A small contrastive audio-text model, trained from scratch: 52083 training examples.
Rows from expert 3 of block 3 of the text encoder, named by matrix and row number. Rows with one number belong to one neuron. Each number is 500 + 25 x the weight over its row's rms, rounded and kept within 0 to 999. All counts start at 0. Numbers have three digits each. After the name is the row's rms in percent of the matrix's.
# gate: expert gate (text_encoder.blocks.3.mlp.gate, 16x256x256), inputs 0-127
# up: expert up (text_encoder.blocks.3.mlp.up, 16x256x256), inputs 0-127
# down: expert down (text_encoder.blocks.3.mlp.down, 16x256x256, transposed), outputs 0-127
gate.200 052:519468503515464548496549524533544524519530505525501462504498498560487510483550500517512492515534547478536541533477477492498455527499441528557482502517497543521464479462466490513497485489524474506509517465537510495537499502528474504511501507502493494474505483484455503499491438475526441488512477477475498539520493468502525493546468462507494512515489531498531514491540492528488492505505
gate.201 015:499506517520560498494476451517477515507545461538545475471509520501515478486563491478500487490507462507521530487522495459501512517496483553472531526536488471517503485491468464512497484450503481519524499522523522541527521521480498452460548494471523525518509503550536530493483497504520484529509505502502511536522467486509492534483496484529465490527530483482496493501492487565503507504500
gate.202 022:517543493461557532512489500516538478521511520478520480507494500502479482521464514470495467521462514542503513549514508440504523505516470483530532523502510502513480491496453478493522504497522505498513532470478542498492539494485494513551489487471464478512497498451467497488532502460492467475527464461505466506493465527502523501514459476504512498471502545488480479459485520514522532501497
gate.203 182:502491477553481518504506497512458526439480530521473494511501525547491542517457511494544493531497526492540550480494512491508529507503490504527521526505472490528491497472561526458461493503480501514465524518574507512508489531499482492500461495508497508491472538468561504492488542517481516505511522490479499493551500536484476456484490502528490489519503484490508492502512507507521495456551
gate.204 025:542501532542523504546516529511511505535523515487432514496481550496502546522535497494466514527475486520490443498513539494500516504467497490445504463491526490512512468512504512445518519489481541498524489463538492467526480481490507522488509544506517462495465524505470468492482512465505533515498512514475505504433489495504502535505495505511506514466495490521489500497513488532516490517509
gate.205 056:477449499530503534490519551518479505511495548547504504494516516508493501516528515503478509471489472492519545539503547486493507525488500442479520530475480485517551481491504523484512507504480493522505472516509516529473500494509498532497518525513470488503507541473531518539455576501509486495473493525479491491481499503544511529452499466502453477536479466477480575504490491499528535486481
gate.206 005:479530479534506541508486571502476526499511523498466497507536505525494486504515484509473526546487522501489462500470513482507496498484471533526468488485499510486426526500507441489491524498508487483517518497450459538489504473436515460546513479464518517499518468523484483508476522468503544474542491468502500497514506512473514492504468511503530519496489544473487482486513509519534463451510
gate.207 026:529478478509453507469487531540509528457485525519515521506500480474541496442507525495499486469454453461446548488484496493509542497511477557503502512493451476484507522527504531515479465503500546541511502486510479484485506477490503498446505493482507487484521493500539488543495524487474490494450500496475523523498545514471477505511499483480537537531481504529524502512512509480523483522544
gate.208 013:499501527513456499511520527528500496487525525519485536464497530513492532478540501485531517496468525472469441485501530524518529514519440471522510484499479506458488497527527524485534499472476484481562440516464501473493523507516473512473480514511486484503514492507476495496541473476489472530511499534509466535479534481444429479534485467525483483471549497515480485457523474471493484519468
gate.209 006:528493507541467490515507499518518515560517496488461481479486520484514485471507532469473464499527467427501492495532464541481485515504475539483494503521484499502511588472496489509514493478514493517477547522516472486468479499491524475529506531511504459488475461469496502540476506530516505490510513482528500509472476492510518556455508515478519518502495467519524471498492519503531506500521
gate.210 016:504517474514501508498525511468499505475538488495518495515435533532525465482504515515487484476492514505469512503535521480527518490517524507468498476546491486544493539492460515525524509508490475468530475473474498494529481517505512517467452470502532481493528528509514548523478506497460533485496503507524524530467525470496517495519524522465522497534467555501529473477486501505524527485510
gate.211 070:504479462517514490547529483543531493540523479534507506480447527507455491484493494505463472519524559500535544486518470493532495480472516536521520492515490555531479505560421476476520498535502522468546543499486535447478488543475504510484485508490498525522477574469528487511516496495528522510498468500485489496521430514528506463501509488559512530501515484518491482500557489532507503530481
gate.212 017:491519498474518494528484483511537530466514513504518478511506505469484498517459507538529530526526516472496485577470476497480484550554461482513452515496533473487488520483518513497495502530488520508462543486518504494433508518476455499483520503488507520523495452485511518453502504468508533532523486522525468511424460484493496529518503460565525487513540470492484507506532479527498492492491
gate.213 016:487516542474514486495499538492461550449513492503496466467473552495509493493475539499489519446516464523519473525498535512500537516470500477462531466488489512541500503527499515518521468466497507498526507498525491512520469487455460487466486498499503554515482524515483507465489517497521492527479538512500512480552488484456504510518499508443468487476539478507529471518532441533508463482468
gate.214 012:486524527498530450488489503519489487507491525524495499514514544508474514487490495496520447480538516512499480481499476547501460491446508537531526526543476516485475484519513481488499502515513531523534482479490482514525490504467537510486497510455507520483507472521517495497478528470506487542490504471446510520486429504527490483485505497456464468496482485509508466543547516478530521506514
gate.215 031:514507481532509548519466481506507488485476494473493466519543503475470547484531486519509531511487483489540506515512498497448467501541481504479482470511534515491478500477522482511507491533480520469488517459537522453487563454515485520534503510500512487517484479484509503445517523476486461521469514486518503561484517523486483525486489477525499510532508511469501517464528521473485479503555
gate.216 008:513479464503555543495516477503487489495487478462471498485496528517515522495525503465514430500497473497547490519479477488495499512494505518516536488477518478552493453497500505521494489490493506498459519453508495470501536485467488440542530498514475478520504479519504518479498501480457481504494473504504516471464522517470478521474528507495527504457469536513501523462526498518544475518483
gate.217 016:493510482449496558546490516513513481501496492472480487496498467503538491529574519508469524489492457500512485517501495506503490487544468461492483503541465510520503459481524535484528523514510493502461506469486489487482493515480500492505468543484485469505481493538497507478484533507478511509514505486470503522442499495517510526523452467497500487464514508507517462514450487516521473519524
gate.218 112:470509472516560509489471517413489499474454500466525514508491477522493464507535532500488455441497422485514523507510464512492461518524489518491543508479451521520537492521491487478478504486493531513498515494486455515492483557504519472523525512493529526492529549523521520508492519473458515498481492492521492510552484477501491514489543451514468486489489542519470488456484535486479497506502
gate.219 008:480516519523512511511476536487456486536478484509480514515562500503484496488490491510513525502485486505498536520501507489481507481510509517498499536516492473532507474522522495523500490501534461507451527494491512521539520513501518504569541454529467485535568510521451516490511536533510524513483469521502490461480490521512507516493516467481507546491510535495480517495510564551490521499535
gate.220 008:490501488475538521518524509487531521483516475456503537535532487495488473471500526484500500524481472474550459508496487492462506461516488490482513533428492503566508493494505514458521520499500511495503521520526472468476486494485508486489493497488523488536490575477503459483495525489512463504471490525503509482498487506447500472483542489479514504502540533501508526488501470496515503480529
gate.221 005:541463460528510519523511506512509534489516480527558514532525544510497506496508513496518516495536523512495469542493527477500510450520457467457514466530507508497491504467487453509534541508471573469508478496523518516480497478518549515496518518502507498498512474532488498516536500470519524504525485504518519461523492509548523511454501493503521488482506536510488485494509530483506522493521
gate.222 167:511526485493449524496491459522516503428464499516504500506512479472550487483495506502467491456502504527500504537512473513490532507502496486495514502491499509518499487476513494483464535509494514487479496490487511479560462505478477495530493469512526502477512446493491499524527498470514468489478511503514499522479474521522483493441489496505444551527455545557495542510569480507505489496502
gate.223 017:527496491498494483488478509525501547451517498516462497480507482481535496489533498517464504497517528495534500495523477492478502494543482485464511503467462520436510484459445486506507519478472481520522557487490533505495508496482450496511496499550468466466494514488540503507512451524510480475511542520539534495495492541528535478501517542485490473531459494541484452504460485511520490542530
gate.224 011:517551511498470483506524519487506486479512464518489514517537481486483471497450521507534535512493494497556490527521517475513560525501512491529495520520489541483530510498461542485488449462518497510542522477506532447503538482500474526472486513480516500513509481485542503521479527459525526527493480536489498499435482523499498461484516527480488472509505529492485482523440519521519483537477
gate.225 072:464501472452456497481535510503465486523571507492503484524536484478518497500478484499517493526512482483478513532489456489486479492500463426483471496523492496502496482542495475506499497492538496507464469503507518449523520491531501523462538491518482481505491505513547480503498508499511447559480488485505488472480516495512536560525474506469476477443467535482510458516538510453500503502508
gate.227 043:530525506433544480514473523530515516519451487479545581470528507484495521512460493445495481538521509475553495449499478519517543504511465514524468515496499449476461519491454459478508483479493478484466520515471498503465498493514513513485496486491507442474498507534533482505509515502484473478461483499477487481459554481483454507498489453501521479553498515525473537532480496498485523492523
gate.228 008:482517506542497553494448512494509532467482526482522503504481484478472504512494508500523488542482495503478478502489504530504541481521462476550504504473494519472481496515480482491505474463505525448517492479492503522493530513469501491493454458525515483571458482452508537504505500530467567504528541493486491500522464474535514502448509473532507479536530482533539482485490482481525542471451
gate.229 027:503486469461529529536513498537543499478502503500460520505516530511496437497499483498517512494559557499457496500480477488498560546511484529473463493487504521501493519532509503516503509511482511488493521510524467501500512459457516478495503506516533496496438476469494557506507479554514462518532491540506527478485469493492526473505511558484539491502505462524537511501550524484487486501509
gate.230 006:493508460510469497513499518515520449561488507501507538551538523483501558507511501504498517481458503495527499516466494528528501494466492492459545514492531522477507553497496511510476524476485481517484552530497483486489514552495457454487483519535516437507553476464507481472488491521493516462470540499512500536492464466493517509477516496498465519453493519480507475464427490471502491496514
gate.231 161:495515511465519491511467496527514515507525500509521550515484471485517518514491481459499470506515539489473522485531498495511508483515506519530531514507525499487520508512429487512531569519486454503475512511498556488492497510486508471538504464505492503521482534525522516495542458479479542496513476480496484474558529545505513509471543480546511536486503489508467536495505503474512466477498
gate.232 205:538521476496516525513506506556517503494509507487504479500497505511524493453518501528507498467506517459472491492474468545509465496484508513507513494511505472544491533436529501495480481476507515509506479500496503498501517508503484545508490538477515468524454506514451454510493508483483534517519509495471529520511520514500512575508473464472468511528535477509478479505450505475520543506533
gate.233 174:490510504473492498503514509480523497506459526526519513502537494466488516533506495513497465553515522503528479521507497521493538501499502497495504508488509519547480490531507471463571481520482476527488508486578496505523488506489516469497521514499505511515522494525499486504450490515473460551500486491513511471449446513498477550475532489526542475510514484509497454474529476519502496501440
gate.234 038:508524522494512520504478497519446503508539462512481504468520502492480479491466489506465472504511466508447559468530455488503461514508514509489532519467521473507446526446435514511485496485515472511515491498513506486524504546463507520475513464523527491516532484523440516470482522483467526545513495512474477532514524517540474547541502497506503562513512515457504491522495535530507532529523
gate.235 062:522491489467488508511491496518519505489497502478475511478517507499524475478540504495501452514469516484548447509503477501516448471520473520519504471555515491517490481454505509504513560502493481552502495472587530509476475509506514517502490486454528530502493517557494518497462460499472489497495517478518510531538546462505485440525511475529513480528543527509486507486514495482534510470500
up.200 053:519505513508522505475511500502497495472481501517508526503511472513489526521504497472510505531483457514475475460532560504526505488489547494483521487485489449460476493554478489500494510558470528471484471521478476488474464512472547489494469494502507505534485518502535474498482503511490484456495527515468501491410492501515470520459511504536479472471484478486477477488469486465506509491469
up.201 013:536484475482443540461532521482513491488451502485490517510514478491455528483465512472502497529470539496503491542483502513529488444501480482544482455474476521505476496492500517498513477560496516473473508508477526499508465457504499551535464529522498501480512501505493492532519501510470496478454483489501500485483521486522512480531475500479507509488489483484498476516455505450504529480537
up.202 020:499526518485512545459510509457454490516506454501504506493517540495474453538453490486495541496486459516496538486511498465482481478516479540505553518500533508546509502484484490489519501486512502489491567525460554522462527490500489521504492497476485472515477480465501485465539485517510519490501452459481479494503478556497510530523494504498512527528548547490472449484508494496504503472499
up.203 179:531485481498447521534559505455485529486480496520484517509493515506501492525453502496558503483502476510538563496498545479480516513508474492514496532508500497555507482487519501453494495528489479526474524502554508514483497524492509514500479516503471501504479532473513505456485552502502505499527505488487505500549495521473484475483452525525485490461524474560514469500522527511543497512555
up.204 025:457507534499503499522465462486448531532427519490516493460506487517539488474490506534473512502522503517531504503470498523494517497537518486526494533490531512502530498479531473541514449515498493504533502505505502492494505554454507451511487494513495549543526451485508480533476446480536458496506506480494513514543480510526490517451480507499527471475529536512502498495518539533510498472471
up.205 057:494516506527551531471492500501467493493487488475489488502451539544464479502513503468523518484481504493500441473488496523510486481499514490488509502526498504500474486490546481494568487526512568505468472529523483530440471487469535509507484516485504531534495459519477469484485499502488527519461519505479487523455525472511505458493484520497460513479485482520497495490492476537511517455514
up.206 006:489517494525529494513501482471528484557479546508462489496464515542487536477513518565478498498510485469455473514458501509455489535442524489483466529510498521466501511474488461480509477547483486477491523495504482503492490441489477513515515469477526504481516556468508492524467502480523529488524483432480515477493489512530497493472498506531541480511498523487506505479519520542507526524509
up.207 026:477519504558443517486465541492507491505488471523507503511546477459510490534462512481490530494490546527510489492516520480485524492477505535472485516474491520510482473508486549480452444461489508522504458513584479529491486498467487517525495545458503511506507496490521501490462539499480528549469489459482518532538517520493513495514454498519518477487472475525495510533533495443495496502494
up.208 013:479493515463527464496525486495497469471457530503500457482476512493443501520535478490508494515473520501513513491527482494483502479519486515503508491521482471465460494514546506514525538519501537495517522489493507488519534480494518517479506486490530527470478509464497522520485520506484443539454471516509485488467586474490481476545503556536480544477554500528481450473527526471480499516492
up.209 006:508499497520517542516488508484476524537510528493483492511472488517444485466539486513510483508526521499494483486489503529485537504500428497516497508501493471561512492489536508475491509519523480511506482504502455492488476521475512494537496507482494484495482482473493457527496506471557554471522510486541529481551490484532508489482515493465552498549483469466495520531500499502509523526524
up.210 014:510507455502475507466540507514531465439490484470539512478474522510501488492508473470515509490523447505479557504525537509502511505485528491502471498553499456527498518527491491524519504543500469475525524490479523521499445513477490540470475460536528470511473542522528499515496474495505512476486483486509492484475525484500541482500489542485512503524498551439520501479527492557494536519510
up.211 065:512492497491504498545522503535518486527523488527471506477502512508458494502449493494482515522531564517516521491523487493517519514512524527516515480525510522511513512582432457509547476530472523490531538471466536426456519515491500495507477529477488501527498563513507495483524500516529531515519462489516493503525450518515497449514521461564532550541524492502511524515539488536514504516501
up.212 017:494518520504523524472510483440470493486476485503543539507479467539500497499536507493505438536475493520501472475519500473490508479483482430441503506490519505494495467487451514509490469508499507515504491477491463515482495528493516505512500519503481509516517522513504490421498504464505448495468514499499486540488574500483495517509481499506475519439431502507512541519493534471517507550563
up.213 014:540481476521498516506476435511527471538516491509525537509513460526485508481499469531525479556476513448475557457492465485509449477528464496540470519518472500451491489452504503494496530533480504470493480495508524501487502497546501520528465492509513463474483485492484474546528482516486496468519467495522497520479522542528508498517517511555513519491484514509492502518480528470494543529517
up.214 010:484510482470520504524484462513515463467514532521511489493471464494482466480455491471525533499508510463481517484490470470499553471530480527547506514500524529494463487490464467501531491509494460526482487462477484488509463510492470509495543467537494456481513505508509479535491520549453500519503469509485464504538526507521490482479522489476495471490500471511499516475441517508556517504493
up.215 028:511516478507504573504447487514484480514466519501521473519552513489470530472472508521485500517492488488540543513514498501476466524531484478489455459496526545492501493507513509523515480544490494508482526452520510476471522475483500510554501523508499520528494490476533498453506486493501470506473493460499514552487504502474472557492474465534499478526514516479499514453474508480485488505489
up.216 008:482485477449460479525506519497509503523524509542523470506502516468494492488556465504459526520496541513463494475468498491487455552502527526513466505516498527499469502471490506490520530466523467497510495503515504474486468523521496514485548489544470493547531513471511515523508430458493500542499521537471499539512475504510498541502536536509492507526480508526458519517487485555514456521487
up.217 018:482461460458494476526501552510502508502521476520487484530558476502504515514527498529438484511468523503446494524510512505503472526562511470501519512509514503517531496484537492492498494488500512491486478485533472492482525489499518482467480525513542442510457457524484476516486487493514503468515490457507498457452496530515470508469487471499448514453486508478497483488480491514510466502508
up.218 106:504498476503459500500559501493489484503528510544462489485532499486487545476448469498515550493498518513479478461511491491532514499483518528488488505516499489522459503501520498497503486512507491492480558498499502470457517491490490547515468519515463469492536442482420489491529507522566486525486513484474493504511499491537516491556478537496513481496487486472461468531513478437523524494531
up.219 009:468492483495488554537490496497516488545479466491490483512506504486491507532474505533490494540478539507472518513527521499447476513488494512518476526530481506514540466552530509534497491501469489472514530498491519504491498476503484501504533493532509461486512461497481477442491509509519517504498538512496512477497484522567496527494518527513474563438544487488492536476473541510497553539532
up.220 007:442500484485525527486476546513528504510509507482521504523484530487515499446502489525479488512506510506483440479523523538461477487485496505480492532527521513585481490447533503508505503482499533498470545483565476486508548498451476506483489532492548473503490569458524495526473507524516483507489465499525524536520532553482477505466516511470511484508537498534561496473466502516541506514524
up.221 005:486467495507487468511530516496523473528534456539539475483493532519503537518486490533564544469535501525490544506505539471463511526531519493547467463515487500553448513510519511539491538538510531484452498504509494508478487497495498527523503505464525525532493508474492432527464492534490492491510500522500525539523472517523513482536487521527506462532473468519496486493466486467501494518504
up.222 163:496513509461496528468529465466522490551524537471469480502497534549490485469552517539532482557465506461503492490500505510521441512474507509528489486531509494521485482482490514487523485530509517510523524507500523566486500502505507482504515505485506516485551508525509479407450501502490542499528493505496488482493514518518495515553461469537513432478515454492518489488437519537488515495492
up.223 017:493550539518477521471524482521508489569493491468570492489492489508478522531509494515516493483488504520504530500487499516527534487474489548557501519498512483571510511492530451479510517492514525483489475499475451485504545533519504507519513493497519505498544444442493507506483530492472486506464490462445516516459501472465477495511489459492505522476524522464522559503513504477508502471485
up.224 010:480514538461466503491520504503461481528495503478488510467465491531481489504514486500488463497469525467457492497488478509505440556488490443508487484491500470474523463513516502495500546471518507476482503486504509553477527492481502501547516502503483470491493544502471449524534463515487516518515535494515473549501487472498466508531498487532531457568527486499502535448541550499491486460470
up.225 072:466515499500495474471494543559483509465499474507484492519550498510470512503539485472514488477541489517480532536494488520520519512486487454486510514509497493450518489502522491508499488474494495507484454500520456430531516474491497516526532487500468490502495517536483475504498516493496444540506492505486516483540505483582534508501509496497560494505470519497497481488490467494476511483466
up.227 039:499531469445558468504469494543509538499494474470514562495506483458470535520467481518470487510521533500562484479491514518495485537482471504521491532500500475494455497553483460511518527495503474488512490516474524498463525497514521500525498482524513451507522512550501460476480497462531491459486508479470476460521507454495453492514495473485552472507507451509495520516464485483523521483492
up.228 009:521506490529480494490541507519502502492457483503513468529516472491556508490506472515470501485487454455455508510524532546494497492527484497522476486488477465502496478536502483477481489478497513480490508513502491488535488480512486516517463462526501504545515552504487515465509548464486502511510561504479503528527505483519521476497482517526505462521512480476504449475488480442513493533498
up.229 029:462504556481529474501477536476486497485491502518559488486483457499526533510506502515506537509482465496578481528520525492515470440507504503529529497512488466519475465491447473518493474507490513499525481488508541501498478539518481505482522505465469528522554535498520461504509509451497511492503489458511513518510528501514447540519499499535466511504473525488462482497472476528531525503514
up.230 006:518435488486516423468505482514494485482541452443509499478460478521470453512504478453506493500499517527475497540524508496513491498516500509523485477526452495473491458541471514497577489509478487549501455482480487470562499555526531511476508456512494501532520479517515503511465524461483461490496505519497481522499514495507516555490518496553509493509508453499534515529534484516489495452495
up.231 163:496503490467511480503491489555519496541498499525513525511466474484502518500460475458491478538526561486468494490510515497530492483517519501523526516508543541498516532492442478499529547500482453500478503505449542515495482525489509460510487475504497489503460540490531525517530462461507532491500461473489503472532498558491510521479534480528491523483506475495466522503510516505523489498469
up.232 190:473491512511465481485524495490509480537502483511517518506495509477472521548511487476502508526486497514510543513522523480490515506506487505478493504480496558499521500543494482507537502495501503472488475497513528482487514519489513451466504474538509515487526507466503525499515498509524475491504492497511471471508483457505472467513544555527496498496483507519503482464529499546493469501471
up.233 190:483525483470493513482516520525517478517464514516513486514544503477520512512514493477481490515480507520496500530499492521487501530488527444518495504505524537543487529505576478488520489519488470509451535494585533486536482488490519485528481533521520478473493512504502483485457490510477469516473521514512522464470437556463524569463458474506482465499513523451504528520475463500507495465416
up.234 043:526495519479481510499473460503454511508502471492509511491497515525481515486422488496480485469490478465467546472507526500513507499517530526483544530470492505535447506492421504464489500505532482493505487478493495468523488565505472537503494456516517507509514489526489486468484509499485500538519517508480483537541477513518462532509513466499525531515506505475499492548486520502504508498543
up.235 059:494467519539476474494479486509524497515488488496527521517518528472481500506515525511465518514526460506512466526506513493482517513481481450502502492502473490487521508548477474493498464476554471495498485488431493509489469492506472504482481503512463472522464456478473523505490520470526493477493504516460486514481534516488546514482518498469457481479526533514478501540455501530489479471485
down.200 041:505528487499509517478481466498462497501549489482498493517476534490520496450506497499486500484504472541544551516502497512514488487520502466471473555502473479508458486523517520514503499452507493550469518503487522510508533513516555485476490486507487509500469482512555508520453543477492525487519511478504487516513519477485492472515483537549537482462494525536517520545513465485511530545439
down.201 013:455463531470539494495513455481477452497532543523517473524483486488498448507529467529527441522518518475488513479506415498544514504486526543528527501474510528535455494488492530551481506545468515480508477489502503507530478500491501541536489513517499504506419497517480496490487497475481471507520462557474451530473527519489508543506500481478479507488511496524500512502492519509488491508527
down.202 021:486502522538498485493454479473475501511542514516476496531563507474504517572478479496501488507513478454483478480495521499517513476485507494513474507485456526486488534521478503461499485412530521518508490500455492498466563493508479516522487503519483458511530475483507503459468537477510510497471477520472504506449520480513505453432463527478500480541510524526503490527493509536485498485479
down.203 192:456485489528487499493515466483451490505483497473497493466518484492480495508513469476483501508519461531490520506475459514500509480464512503526484517517471527493549509548485516514502508492519497515505484497506513488464467490533548520460479477477510481498509522496497468553435510508490498492522506525451513492505503443493483541499491512506468479526490501476524515483515524502520462508470
down.204 021:533494520536508515495490478504495549492501464499497518458488472509494501485546493499494520477515524486529521511473550476490515514545456512501479481478490474526527519495503495555509553518501500505527477477518499491487457473414529472512498510492529456493516521521509507503498501523508498506582555492516554508485522517502512544526523477467531496491550492493496551471467495507490525453510
down.205 040:494510522516480493515507453523532471502510530491514503481495537534486514581467519468478508509465512501507504536483497556507520515502455413490563458526484510498504506517539498516527512517500528514486480471513512482499463509508510522501472522476520474508523446532493477526470519524509518498524490502509513483496489522482498492511476490522490516528549488496471530441492482510491531482516
down.206 006:509526476528529524532546483511504476475481543502542508521537445518511535523518518489515506525448495480508525512535481472527508483504501503497513528526525505468433508475503522526503524501517557504493482513496472462515463506502490493500480500515476481474522523510494512528524459488482470482502539506520477522468461468486504494453543496526500491543524499536470515500471506484473564496504
down.207 021:483522450490511514508525507497429455522534501477518483524535496481514538524476461525518451499521470523497538497547512545525523488493463434529520479469534480496505487500475508473493449454501533495465495501465505534506509514579532492516467508503498480490490512487481478519543519526490460490464510492535467516485477490497471533572478456490525499516510487508512504514501556484533514480486
down.208 014:513488539501520505541490496487514511507509492555487532541507507488507522543543550475475437517546487489489531462499492466525481489496513455495517522496507503477461503542508494503505509448532495526446467530518516503504543528521507513507498518515496487519517465530517444528540514478500475501462575528511507462431480437489500509459534495505514515478525546498526488479487474482474525486503
down.209 007:485520564511535499485488509496505508496509520531452547519462507509484533528505518485506513480498509466456478512514536463495482479500463436515483499494516480515487475493518494461479565532542504508476485518536533492498500533492504489492525460488476468497518508483507465479536506484507487502439535468479526430496506494505470530515509541492551487459485488505521474509493495453491551523489
down.210 015:470493526465505490508495545514556502509491502515481474416496474449551501538467487485478532507501474483514466493442474464460472516497512482510464500540459499500461509500507525480496469472514458516477493485487480528498497486502461475448546474473524488484491491503506525468490512529499494477450534501469502483517527527495517479498493531500518529493535537536491507536480437506502497497513
down.211 061:510517560444514499514507493558508494510501547477514471463453488479488531539495529511502498495508512447514482501448466494444532551552464535535559491503516492500525493475505500500528513499493479500494464481482509521541460507514468486510498498505534535500460498493497452476513503485495498502478518496576499490488522531493486503542505467513478478542479463468498516486483463515518553509471
down.212 017:483522491499494510470535490480514457498572540497490534477541515584491562559520495473516479515547521499519523498483530497488499519454495417485547473470523482506514503488518513526526505485490528502485453489513502522487500481560529488523514507498504516489463553515524493544508496486493521488546490474495518497467484516534522496497497483497527485500492497485511504496513558494485464545473
down.213 014:492495489522519485514508490509487478467545521537504478491499482481483547471519517505517494507505505471525516521519486471490490528550468539511542444521505489479471504523457498511475468518474497497547500491475501490459542519506521528544514486484513528495521520494484519497527505485477502452480536562509468493501421485501502537516506480505506493486512497446525472479524486491487513455524
down.214 012:510499466457511499487487511520475514492476477511502472460478479468484530443463535487521504479496496516438465469468518482447503528495507448530494515521497499500498534516507464517527468477500514495486507531502512496474487496505533505489526531474467507518512488534502471499440473490449483527503477521536526489534486510528493492489511478550505493498561507515558514501506509522573528480472
down.215 026:505510496507488489513516534510513506496492531482493493492521447478488497511500491563512536494501446533468483500510529497512516520513479539524473482448491526486531496495486510514502568467478531519496461492519501503516525511457485526575513537511524523496501515530500523531515502458507506528520519547481497509515528460524501555502500504500455493485501498513534477486523554506481511447486
down.216 008:494502486517510468522507499484516512480508528519470490532505480508473512521463523519510438498531513520505506495531483494531510471498530521465484473488501441510498496527494488502472479526455497504505500486504544516539466508489487507557468497499501493456510543515488512502560501473465483533541478509455556518490472501450524502500510522468468497488481509543476524465533512488524491530488
down.217 016:481542534493495503463527517513493471519469486520495512492492530483487517488536516495504514500517515496504518512468518525546517527502466525484524462528502544494489489537534493485506525496517481545492502518514511531431471493468469529506498533526468483500507507484494506514521508453476517535477530470454456482492466486526494495533491501497462610514509471510506508530508476528467507545529
down.218 101:481495503528500532472457528480506508497463522506515478584521513530496479539504537505512520500496467486549536514478462502467491546506484491495493507502464524495565512467465480476500446472485542547503468488499481496510497501518488504491555529520491543491499466505489522501536503472418508466481513496488476492491517462492499488503485511468477515532474499533510507504505516520494477489498
down.219 008:519488471505465503513497535435478542509524450520524514475473472463504527534500514457517488485502513505464508510536519541464509508490507506510463527533515516491526493503534533490507527520513508462520520453513566523528467516492569488476469474481505508538497505489479438519489477471502481522533475493511544454479539468528513489497550498537488510493514503544525478512511508521532465495446
down.220 008:472502542496475479495473488542528513497509526492487524517485494487462482504500484514520456481509491485428467500445542455477493496491507481489517460545514503497518509486487455478519500492441494532530494463502526516496539523501536509466478494510486535484483477533491491473497508506542492495501469512530486520536492529503508526517477483532499521524445518525484496543512527528504479498506
down.221 006:489466466501527501464466511511508472445487507510490492505497515485508512435493514498484473445476504502491453492510516465565502503505455497527517511476511442556489454481511518554494493536531494504505491495502499490503519511526512491476569519483466520530493478462485494535503482467537477518487522476511491534509489459513523474490483494514497487486530517548449475535519471549496544495487
down.222 127:480478513521511469493498542509490481498555484515500504449502501492486473482531482588515490514492483534543526529496529511475461513499521553497556485566498528497503485507508484496493448499481516507531517492498468491518492505483517518461500532510475486479517482480498499532518502482491495461546494518508523521514536467506494508499496550505449505475482517542535530522511498507522498548524
down.223 017:463536538523502531523516489477550532503522481507488524498518510483538522465530520536481488467515501465507511471509460531553486452497489443525535545490545505488474503491465491527472414510491489511475523483543530501495524466529533478512512509510518502483508482480504489455439497522484478511478518530501468497498492501523483485561500457510498493511497508545508496468476481520478512472524
down.224 012:497511509527528511477493486457536493519534455544600519483502493539511503477452501464538488484524540506508495476536481473473494504495522477486426519510461508480526519484491480510504497494478498503507526495450475527490537495487498512488477516557505500536479462465518501454490516492467445462511521492505520513491467493473494521481468502538556498504549506460472532511491478517517487538483
down.225 048:482490464501498477532526517488477480502496550511495512516517530523503508492517473507519493500554489540465486520517493479551475496504552471486487490506533484504490493577497502525485467499484522549512463490503523520560480458520516484479508481529491487508506527490506458556485504494477528488487496507524450506487486511496506510451509513440518533479530514519479507487486490504543466511516
down.227 029:469489488512492515511511493551499520508555492515520483543492498445483504428492484470502501500477524505498494468500514501519516526508553502498509490513554520485508509536514498502513520504494485492512517482507489500481518468505481550500489482477496539491524503521471476470527513459530490479490549507529494482506445522487508498471515500514470442495455556486540503429539489508484534526489
down.228 008:518480509487481477491472483525554519469469471521494493468510535502463476542526495507500505527554470505473455503475509466524498509483520520481535503500482503480504535545510506505515551514534494512512495545511503460501506506504479499498504470510493509451515491506514500539491536591490480508477506424507521504501506524502478501481493475452484486481524510517505539505486514527513510486476
down.229 025:501473502476505491477509548510579530504514497502498506543506504465506525527456467509521512501541530505454494501444525457466474484469520500492471483473495567503476495546470505476481536510487493489496525498537536503513486497468515505481523457470472508504525458509486510520528486521535508483517480521520469475511517490484499476504526502505530467469538504511482452479447489514508486482501
down.230 007:498486447505504483469485546500505518532514505511478462476502481487489511464542522438508501520536513502497511498502487452569502494497478496519474488513472505503488479497516479478511537501499484526455454513513507512449512457528472529501504541527492499514464477504503555498526527491486504499500526503516472504483499514460489514459528490487548511488475508440510492521507464502495490527516
down.231 126:515509503493496523469468468497548500496505433527512456508491453490490517513527483484471466496473475512528493532535464476514507514449469497522506540505519514488543500481540449549522557478520508515490488495480478476542537479482518493468501524498497465514530433495465494539495492476494514433465489479502513492507487534529501468470478480492512500506469512509447525502491475486474561511505
down.232 226:492479471500496469494528531436497511506538494481501493544509506557504530473497531463499468490490466487534529454488458508460469501505482497503501490492453504503531498468504518466519451588467498483482498473475534483513526502510456502512522494473478506490520476502466491445524506490504512551495458523518483466523441462508491498524496472512479500525478504494510467479505508507495527496471
down.233 160:468511521474504468502502496486502518497514537508495514499471506522492508532499506512489479496470498475499441526510520510488501504462431489470495451506532562506531500495503465508513526515505523503485475495517508509527495514523528470524501528475535506525494455495507439476541516423539504458501437494572516493489516442484519486513493545507502543501511471493444509482487499488507533498505
down.234 038:503497520494493504477455495497464503511533494489501546532479543527491493486471508547504544501505459514502518495485482491494536534509447457467505488507496518507512490475559526516532497524509483537499464528533461490500487518542470529528517463485500460509461566498464522462496515512535499492553486502509540484494406513497517474534505505482459521507471482490486510532454454522450487478501
down.235 051:546545512488488468509465473496534433486478496534526496487484487508496491450516509477477472501516501464520539498471562470515513543491420509476493512464494465494491505490461495511488493482499501537488469507537501513523490494507476519477507483539475510502498520506511496481470505522544512512507506506475558489474459490495499456501514541526529503488521506460506480550499460483505513499492